config.toml
model = "image classifier"
dataset = "histories of elementary cellular automata, time running down"
crop_scale_min = 0.8
translate = 0.12
color_jitter = 0.1
arch = "repvgg"
norm = "batchnorm"
kernel_size = 3
stem = "deep"
optimizer = "adamw"
lr = 0.0021
batch_size = 128
epochs = 30.2
lr_schedule = "step"
warmup_steps = 6960
Rows from block 2 of a small image classifier, named by matrix and row number. Rows with one number belong to one channel. Each number is 128 + 24 x the weight over its row's rms, rounded and kept within 0 to 255. All counts start at 0. Numbers have three digits each.
After each channel's rows are labels from the 100 images, of 14976, where the channel reaches its highest value: "responds to" is what is common among them. Only what is clearly more common there than usual is listed. The data: histories of elementary cellular automata, time running down.
# c3: 3x3 conv, stride 2 (model.blocks.2.c3.weight, 160x96x3x3, each kernel summed), inputs 0-95
# c1: pointwise conv, stride 2 (model.blocks.2.c1.weight, 160x96x1x1), inputs 0-95

c3.0:180134148125126143104106112068136107155146119113117112101098094111119114074127111126093113113121115117148120161145137146111100122125120137155115144104093120124063152127138104127126120104112127103170093136185071102134107136111107113140117044100144136133128124118107150133151113122146121124
c1.0:164121154155135155101125081060125093154130119129113113107107119104111104088099136132140112119113101118140128148136144142114141081148128154161123140072113141120094130139129078116132125098131126105149098128155081119140112139115130124190133055100152124114150118134103151143134112089144144132
responds to: 000 turns on; large cells; rule: rule 67

c3.1:117111161125122129126116120165097143128139148129098100131148103133104150133069165117109095155073143137120137088077112126121115145128132142139102127098115149146111106095114194172115133118118142123114142137173126106131119124110129108169103080087135170095119126094104136187132103134123114121
c1.1:119134078116152146143131129157124128099139129115123134127154126110080154120088148146115099140087163154090126132071130132131116158122112136156124119058146165128131101090128153170110109160140131116110167087164142114134089136131124132126116092130142150113121075117108146189142119152131119147
responds to: 110 turns on

c3.144:147149092125127153145124118098110128116133120128155129131070128103133123125132095095136091128119116122108098145131111158102123088133125111161134101104137100127116134125112126173139143150114138154123090122135074068124114077171100180123069068109112138133127132135101130084127115105153114154
c1.144:116147061132131165152115133110111139130142118129166135139070138101132134143098113103122063138123112140086085152126129144097124122121138092153106123108132099130125108135127130178125146136119146141088101123122085067101138124175110171113100101112131118120101147113116122074123142119151115150
responds to: 111 turns on; 010 turns on; 000 turns on

c3.21:148206156116120122136136132127155102189111126118147146111103159117088127155127143141149176122136104124129150133143124109139128143135124146141138126113159150097131123147110135157130134133122119123191132111166120173192117118151108160123118133143168133146214150154125109132128139126104156129
c1.21:132184145121121143131122100136150096186109141110133118109097166113067134124108148147134174122131079128132161136128105116141160125132121161140133138094143153110126129150091135147135128135104090107165118136163102172193126113132116148129122124136170137137193135142125117142098138121100154157
responds to: large cells

c3.42:122116077096158079132145146125139143107140121132157131125092153110160113141142143112128086153137162145124072112120141130109109066093119128155139145151152123072147122119111149139132147098141170123101130082129130124080155136144106155121106111110113111104108118133112145112101167142100171085
c1.42:128132072093131070130155162126127124100141119116153132120090138093148112162137140099111083144150167134120091120119134118101104108129092132150095150124133132088112111124138145136125142092127159112121123094130121136077149114162099152111111076103113101095123092130127123109104163136114169076
responds to: 110 turns on; 111 turns on

c3.66:125116127165099130120124101135097125122096141123082120132155109162126150122102119160123112115094111135112137157123069128103168165133103119132168113133089068135139138113173135160110136144122145101135081114140111133136124141106133060142147137111148193097132132105124131171141106107136153156
c1.66:117140114168116148149124130139112130126101135110081124134150120152149129105098156154158106149088119132103136148114091156119169165147122110152159095132097085134152130115173178142145132163114134113128118107155076155106105157099142087158151113132155173101106165102135133174135132140153135144
responds to: 000 turns on; large cells; 110 turns on; rule: rule 67

c3.17:161107125143150140101120130067121127099091108131097130151114137132155069077115095147093112095127130138158129141149137133112133114127141116112111131120077125073105178113137107092121125158134096100114088097138082076103129164129116110130133129111112153156105105122089137131138095119120120136
c1.17:138103132139146112107136107082122116122051107144105150148136154120142088094137126134103121111128102124164143131128144141118122128128137123098125127139099139066113148141117114120121113162118081117119084091140062058129138145156098122115141109112123097140097131118094115141131068105127119143
responds to: rule: rule 67

c3.134:130098086134106148143117084115125151099142121113160148149090126075110131123065132138103144150090109100148129123113119111136092128129128179120145168107132149127092113107103141112143123149119121099112118119115117117098063119155108147111165115146137105143100102112074133105096100113090134093
c1.134:110069067120083147166120098139132165098148125086146143137095145096131132144062139139106143154092092131146130135083126128134111130117108178118146165106136154123095104103110147110144133151127123105100118128121142128089095124139120143142150133135130120124123103092079149100114108134103119096
responds to: 100 turns on; 110 turns on

c3.22:130126134157138147108133124122152132128110174078100058084101125150177135098138129123129157120108106157134082145126107121128157118147121131096148136157103141114101102141134170064125115133145156122118114116122132113143164102084096117124123129131082101107128141115105160087082133141131090137
c1.22:133157139162129146120086119138133138135070153099096099089102115127164140104133136129125175119110103156139088144155102107116133132150103142107133125159081125105090109117159156079100107123149160123135088106115133112150157113064116109108121145140090111123134128119088145098085115139123102134
responds to: 101 turns on; large cells; 100 turns on

c3.81:127115122133122106148139100146148117152119065112134210116148177094118135146133133178133123138160078127124141142154132152120133114112103150149114154126154152104127138115155095148114117100147150122129090100111128151140110176191149099142156155108145156152141154099148126133145137122111155106
c1.81:109096105123106097138135060115162110140097072106147185112146165093141128138133139155139117099151076123130147131136108168137132108110129145150105152120158147093135129118138093143113131125148148106138084099088117160126113156170157135107137169119149159154157140115136125115148122114097140101
responds to: 010 turns on; 011 turns on

c3.139:117137127177145138093105100100136101136122114130103120165101134126124092110130135078121097088124120123090057114145095177154146099138157143137134131134096151142114131104147114136134132157056133075146118169131094112140133148106129126142125120156130143122152131142134136144074089136156133145
c1.139:105137134176142132082136101120136119134140109121106118158119139129137091091143110073100090089136108121090078101129099167164142103157165139121138137143125152142117135096147102134137135158052137095160132175138111145136147155099133134116115117157137132115152138148143116144086106123139118165
responds to: large cells

c3.131:115141149103118117165100070115134145101130141103139159137113116120138116102125120114123128121176096114119127150106071147156090135073155151118086134151130128106107113124158118096112132152160137124099135149112130081134135140136110148115090113138099089168128122132144080130130074141092112075
c1.131:139143147139118118166089081120140141119137128112129136142105112103139123071121123136114140118158090093123129122088081125134078131077137132124110140135137116092103119131145114082113104170153131122084128142120133091140140132126118141120102073108101097150128128108151085131130059149089113096
responds to: 111 turns on; 100 turns on; 110 turns on

c3.82:136105137133077160150092105135130131108073140093161142083105103130115135133129109114127137119119114127127140104108098121112156138159149080101162068117151117122111115124124108108101089148130111102103092105130098099142139148150058157108138099127109121138103110110100099113143111121167097158
c1.82:111101125149093159145098114133139143111090138117156140098122108124108143133123098117138145105112121138137132083111105125102171143153145035115154037127146121133112104128120110125110109153137126108100117114116111109119136132139054159109136129107100130136102128123093108131139119140159101148
responds to: 000 turns on; 100 turns on

c3.109:153108123120142103145125105118153119128113091154139173107113119119115143114121133082108109128154125110142073148137110158180129106117102137219138136136157114103137139136184124128089160133151156102140094109138140121134114160138185138139142087102148135157145145115143129115117144124121180123
c1.109:157090120115141082137125122105150108105116103116137158097115133114138138122127145084105085110163148114152102123143104161191133118112120139207150131135135120077134155125158136127090156144117132084144101089140132109123095127153162138162135084118142126154143140110140112118105142105100164112
responds to: large cells

c3.63:106069122123049084125130145103091152143087132064146104104118104133117131118109121124133140111109087110098145110094144117135134148140091150118161157149130156074088103087156110117143128144102121112144135090106103144119146153138158144144108127102135121124149149126151104119122142133121106103
c1.63:122102131104059088125139122098126140138075144064129089114090091138096145119115137105119142101104105104094145134079130116126148125129088131095167146140134156083096091094157117118133113150097108127148138097126099158132146150143149134135112129087148138131148145158139123115120134102117123098
responds to: 000 turns on; 111 turns on; 110 turns on; 011 turns on

c3.16:106120125142127144047138122146133144146115132131079122130142108173146138136167123131100153131063144155130131105137123098146096117139135099131065087131092128117130150125127111127135184125135088104168134130107160132131173107088129077120136122142168135110136122128155138127132104113124154156
c1.16:110081146166117134051149135140132148143132137100075100125152125177149137124170133129114145129088142162145135099137121095148100125108134106133073105128108131114116133112128123111148193150146100105160118131111153143133177094089116080120139127149153101130129108124148128122142136120104143152
responds to: large cells; 100 turns on; 101 turns on

c3.110:106111123147138131160153158162206107114164155099142108123108132129129108166135127135139132209107081111122186120150133125109126151117118153123145136133160115090124105120161128115145154119155135116127146087075172143151135098151153140106116152144134094106144124109159129121106125124112128116
c1.110:118117134161136130141135139156205095159182128116116095122107126117141116150147121093137165188120071134104168109128133140116125136104103155117131138115140102126125129142160135098136149115156131128156142107093141130193131098148163161131099153143144108139159104107156136123082130140138101107
responds to: 100 turns on; 011 turns on; 110 turns on; 101 turns on

c3.29:118100115084161071083154141164141087107171099106116125114123131110119115142148140120100105143114111136107117120108143156156160122081114141143111152145130157080129131140100155130158123098103141096106161108122140114144172100112102125122082100151108084101120121134129163105117152150112126082
c1.29:130085140099158075065140136143132079117150111109105134098127118122120122139128127113099141119121126128112136087116160161155157131086130169149126143146128131093121100136122138118137120122095123090129148090124129110162171086104109150149067144150102068128115120138122147080133131125123133087
responds to: large cells; 100 turns on; 110 turns on; 010 turns on

c3.148:107136120145096128104128103089150109124095103149072145125127142151091138094110105138059138104103126102128070115111103137116129111125116137125117138119115101143099096113128145098099174123110122121124092114113130111105123150127100067134142120101114124102132114092056124110123076134102117130
c1.148:119133109136065126114119101093122121123085118136095132125123124152089141107100107146065124083102125114116108105103103130108135126125114139115125123136120100137119073102119125112079156119112124115118088122093140115122137151129122067104130098089123149105106120093051126117125086110118122145
responds to: large cells

c3.89:135145132096126045148132120127111127125111161098139113078113113114124119137163124113133105147136135100121105125154132086072102097083133150128126158166139105092143147110147056144119115099132133129152105109109138142116144131120135143121130135110140144130150132160107096091105136122080153073
c1.89:138122140129121067141120123122097116111102151092145129083108139124091118132166118107128120121139126101109106125144095093042089097114131158143124162158139098103144153101155061132107111103132131138119088111121122140089153116120127146108130135094138144113106105142111109144112134120098159089
responds to: 001 turns on; 011 turns on

c3.127:133154132151158129110154133130140055115138070170103094134138145079110131106126117093118147142160130109121113152128133144136154052145107135123146116119089136167136123165115141135129130120159094140133154130124137118151124137083062095136105128142105125109138142134132125124084113153168111149
c1.127:150175112130163120115147140128144082118158083185104107152121152083113139120117125086109150140157133092134139150121138152145147091147113135132137125100099159172147105169116140146137141133125081136131164155123140126165099138062086105142102114134134145122158151125145123123093114144160118150
responds to: 011 turns on; large cells; 001 turns on

c3.77:110133143135108160111127111145138142114121139109139135106110109127070129133140103109100155119094117151125152101086109100107110127183089112126112089123149143127095106135097128129092108117073077144127130104145099122121160129118083149142139131112090087136113131121100145173100123089162084169
c1.77:111122130130123156108117146138151125081133133139129120105086109113080128103121081121115134121100140140131137102088125122103125129186094063122110082108120129145122097111104121138106094119072099130106139127145100132112145119116114140154152145103108129122120122140065146167093096111159085164
responds to: 000 turns on; 001 turns on; rule: rule 7

c3.49:153091123114098137160101112135119121108061111112116138097127118091121141116091120125113120106133147086104129115118115115135087151079163158103129142123114137064152129106137127129100101135136130082118086096121096109146094144136078113130102114161103146131138135088102107129135096093108143092
c1.49:146122122107115157149110119162116119144065095108103125103083098089092154080104125118123146110135138114126112112137100119139105135083163132100133165115119134080141132099120108122110131144148111092137079116100103114165097125128099112117096138153105149108161149095109088132132105100095134089
responds to: 100 turns on; 000 turns on; large cells

c3.32:106111120138107112125136088117133145127138196083123135130130110141181145148152101144145093146126115127153071141123064128084144127124124126133170127185109118105127108125180135130114119127138168135152100120122137111102141130114150135109096132126136146091124110119086139155061118137099141125
c1.32:111071141147080126115135085104121132117124162091112143133127107134152145126154086124142107146122113124144089166112065113070138117099109118134164126167100131095120093139167120123086124127138146136136097099112140125086128124120132149125124134103159151121105088131094132138074116146089120108
responds to: large cells; 101 turns on

c3.119:143092139115105122115114158141086135112123094140062106121145099131113135111138120112105127094118115134122133096111173117153110128103139119083127118089067144142155137137104145123140131133143107137098166146116138093110120114085076058143121119140115135128095105155098136148144095075109121126
c1.119:139114129133106109118108154137068132102110085133069127119126112121111138087108133098107114105114119140121132081109166123133101122094139121115123112075086138147143134137076131127145122134144107120070152136114146093122104122090071079127126126141128124140067093148110135145131121091118139130
responds to: 101 turns on

c3.116:099106065102138114092131115128110123150139167060093141132108117132152128132126134131145103124118113145126107101133121151115127141140112121131107115131098131097137132122140116132138124104043154105149123108115117129111112160106150088120111126133157144084144106120076137144055159138180131136
c1.116:098087068117143123093124141118119119148143166027095150136106112132133123136127137115152091132129123132125116109124133150118132136144118113133124103143085127108144116121139115143136111115040164130144138113119117125120121166116134107138111138146144155105138107134076142148074141141171133134
responds to: large cells; 001 turns on

c3.26:139105159134138093135112112139133129147052155100133128070138098129138074128102156130081136072119158095160122123097113150164149151127144165111149138136134162099123090128138127106130121127121168110142146121136106160128151113141131140130122136151091095137143145144140064133150115088124117116
c1.26:144066172146143093141091107136117129170071146097128133102128141121145072114119165145125132073105170117174124126112109127139137122115149171100157147125121159102141118121135120096125120105124163108123144121092128140145148103147116137134114135146096084128129159145128089129131088082129113111
responds to: 000 turns on; 111 turns on; 011 turns on; 001 turns on

c3.155:143125120108136091095143098133110145147111152101135145113101121139173128135123145167140126114097107145134136115119110183084109148070133160125074169141131141103102131091120110167128162135125176056117074116112113121131158101145135125129123130086142128106149128105144135143157123133111127093
c1.155:125121105111122080096148092134109133140104150095136154123104111138146125135125161155142135133098110137129134147121115158121105138053146157138064173144138132087095130100130112170122146145136171087120071106099130132131149113154129144134118144088156146097151131124150126131157106141103118083
responds to: 010 turns on

c3.36:125106140131125147130117132066129117143141141080127165126132119143152074097126120126130123100127105141124119140103110156102117135135110145168131131100139093091066118099136110133140156141136147139151118127172086099113135112142127116143098041074152114128140170101154148154154110139120117132
c1.36:106108136116116150136113150090124120143150144079131156132115110145149066119141118106156103102125085135101089139132102140110101154110098127162132132098142087096080136095143110132126145140143155130143119116158105128109122106147136120159116060072162138148142174117150165167149110131117115123
responds to: 000 turns on; 110 turns on; 111 turns on; large cells

c3.69:100112161125146093125096123131114070110133131107095116121110124130071124137135128117105103137143132137118091121107143127115143133153122077121130075152075144125141126137123134135059103122049096133117136135130120115106167169105127085135118112080139111118121091162114155137124144135144139122
c1.69:110110152111154102124124129120131086113135135046082117125095128124071119116131134134112097137154143133117119112125124146117141134150110097125146070162052149119139121121132134152080092115061116146106148138131128126120161166107139088127112156095133120129112104148115154141128144140140116131
responds to: large cells; 100 turns on; 110 turns on

c3.92:130108144149122145141124092167129122135098154127135107135107091147114119149093099127119128095119159128122111150098063157211171141123169151173127138136127181141163125144133150128129140178128149099140123156128165141137135150112163164131143125157124148134130109120138099137137082114125147157
c1.92:132130139118109148098125072156115114154128134134125105149121090149118070147110117114099130102129106132117121099088056141199132143105172136136128129109128172110116127137154154110132167177117150101154102146149152155138121135130156152108131123173120115134129126130148114134146076088125143139
responds to: 000 turns on; 110 turns on; 001 turns on; large cells

c3.76:120113132114110123114126163117146136144109155104041111128110104148128131119144129115146162138044099120133171120144151114134111138106130119114109125138046136123109143121150124137144136140092112109159154123116129127125143137078128046120134121125184139125155141134137124118127136118115129115
c1.76:112132135130118115097130145105156138137126138093042129123103117142114145110148108121137168146046124128132171118128146129126112133104139107108108130137050145146112136122142125134153127155080095123163145117129113115123146160091128047139117104131158137134139144141129110116126136132115142108
responds to: 101 turns on

c3.93:130113101141136124134161164098120131155152156127112130105107146113139126124134109159158130125077085134179183128164180135082137154155122128118167125151122097092122162156150106157137121109082138116151083088130078163139124161132105116138095153124155139147163111137132143127135148106122125138
c1.93:114133095155143146122147148114134147148118154120102093091114132125117163120120090162162129133043124134142178144137158117081125154135146113075123103122133133135132139142157122161125129096136156085141089064121080134131143168127111119138118137119148120152139093129132163147136123087105120137
responds to: 101 turns on

c3.102:121155138107122086153187132146127140119112151143134149119136117107118121133063158123144131173107121087142143127082130137131105136117119128128124132119131135121120073117115127197156197135115106104136149142112137140129115134155118119145111137134162148073147170166118076124127126144137079109
c1.102:132162122125120084168177101161136109137123154130141143120145115109126128121069147110155137171116120096149138134069126123129123127101091128137108139116142145135134057114112120181163177123112104105145126135085150152143124136133085119154111152151138155085140156148114098127119108144146098140
responds to: 001 turns on; 011 turns on; 110 turns on

c3.62:104124114127129120131148098152125135084131116122177171165135161130146146146124123166137109149116124114140142130077122150137109129146138098154076107147189139122125122142149147165137127131134166109062120108144136113113123151197133155138108135145083185126081117110136148143146114126134146110
c1.62:104093088120112090135159082145141106081141083137184168155100133113131139146097141127120105138127124120132087147075115149138113111114113117151105121143193132112128120154121139161129127123113163114086116119133114104104110137186125171135100139158090175136121122107139158141127131119138122123
responds to: 010 turns on; large cells

c3.124:133130153112133120141116151080129134090131115131133138136139123105124132116125109105133136124163144059141113144108137067117119120105151064111130076133129046147143119135116098124112116145154072158118129146119097113096130125122117137092135126118126095120105098147105076115149115136103121084
c1.124:158125153098135100137130134090129142076130110126131135134142125097142128101133114099136125119171149099130112154104122086126131119082144052112099072127128059143120104127122117123117116133148097155108108131111112118100125115134114131126126105121117082102080104145101096114139120130084117071
responds to: 001 turns on; 011 turns on; 111 turns on

c3.95:155127095152140141120056141112138132125140116115130123154116150125150121131172075108131106099135105126084119148189146115129143123147143124131139127126133129109142200111149087059113072141148106141147121145110127122121097127119131141118152131131126120191136110103157177112126122118138146138
c1.95:163110093142150144103067140122136117145144122118134119147109151118139119132167063110129126115125102107087107130216126097123149114143155135129136137141132134111149176101136097056106090145141113149146112139118135128134102129106122133121151141125130114175129111087152175114114112113137141140
responds to: 011 turns on; 111 turns on

c3.101:118134146133120077114139123063118099143121146102134126148141120145128125124149126119085091112183118092128104134151121126114128130146115127128133130149135124109157158136157109131170125149072106176143091135146067129127144111155133165114120152152161160134127163129088074112122146131153140180
c1.101:130144138147123114127149131054120096146135143087143121142149131144092127105148145125095114115199121098113120140147125122123115133143131131125116135150147125100144156132164111125172128142090104201137095136119078141136141130147140151132125145163155151107114164138110049129138130118153124158
responds to: 011 turns on; 001 turns on

c3.8:121128125126112084100143120120119100098115115118090082124130112108113141117151117127083096138133104107123111172124096150102194090108118104141183117138094088130145133129151144126149103137123178155133124104124160115120112089100124108164109154147122150109134121168098141140076142083119136157
c1.8:112129122146119103118140127114159110095112118111095107129140134111122134138130119124071084145125115096129107171129101154099196099118116083127179121155124084132155135148145162119134096114126165149137143107140155103068107095113112100147111152132113129114096121151112135122077133099129151170
responds to: 000 turns on; large cells

c3.146:154146100140143139105096142113161103156139092104163126144090147131126120128138079101131129077130117141078068144164130130158159110152153154164139134110148164129149160129131113116148071175123123119150102150151087137154122140126151179142123124124121141159148163123135161110116122113123123162
c1.146:172138114155129133078116137104145107181129107122169132133113113132125134092130098101100125093137098121065095135156125141135158112137127162178140140143139151124133143143158103116144070145102133125143093125139067151168146133136126141133150128114117127181132164104114141109111124108102101167
responds to: 000 turns on; large cells; 111 turns on; 110 turns on

c3.48:132146109099118082131116121136117129135147078109154141122092186075149097167149099142160106135130108128103105135141107113102116074113102130125104142129175137111131160117106111137118096073146131159154144118130121118146106105169109151109081119099150130145160129125116158144089133135092129095
c1.48:130150110064123072112134149142126137096145089129158158143097187085137109175153102154132118139138112132127091149137109131114094069138118145134073121112165131129127165149095134129107109080156124146152122123143136131127121116148119159117095126119159112155164109117152148120105135136125154108
responds to: 010 turns on; 111 turns on; 000 turns on; 011 turns on

c3.12:121114122180129143138097086100151138118050146115134142125148125160137114118127166117121128032128135133096103162136091143131133135149154109117129105125129128112108137107132132102080146153123140105106103120130124170092131139147149142132156142127132128146107066144138081113140154126120113155
c1.12:117112119171131136117111038101116131112069136138144138123151133161118104133113167123128132052131124131089111142141077152119102111138169114097141102141140139102121147094146139118087141150123124105110111127127102170111132118129143144135160153121113118137110074122146101086137122127136111149
responds to: 111 turns on

c3.91:119116161148120136134118068135154144122119172084155115106081114157131042140124070112131129138095104116150108137123086155158164143158149140148128123146149125108145137119172097101130143154117143136112131175119133129137150159141156153119133130129124123159137146099138118096122105092145134160
c1.91:096097157120095159129107085144132148097121156109153123132082120144115057137135098113149112127089088143143116124100100148156135151129123138141131119134154131082141137098162109083094131164135143124093123166127152136104140151144154146102146125131120128171114144081142130116127083076121147145
responds to: 110 turns on; 011 turns on; 111 turns on

c3.128:124080134112117168095126117134124126117112125082136100109127117119089063127135085113104113181099152109133135133163138102077122128142131149118118125154116101094152169113122128149132130113105145070109105099121134100123113138106064132126152139128107152125123112112143141118142159092125180164
c1.128:092129167138120147132150102172108126108147127102126123144129134119096038134117089111129067175129117121134125127158148129080159120139145126169102133146130128117142165140135142147145151093119154130138111156125162141080110106130098137097130161134123158157112129126130159142137151108147180155
responds to: 011 turns on; 100 turns on; 110 turns on; 101 turns on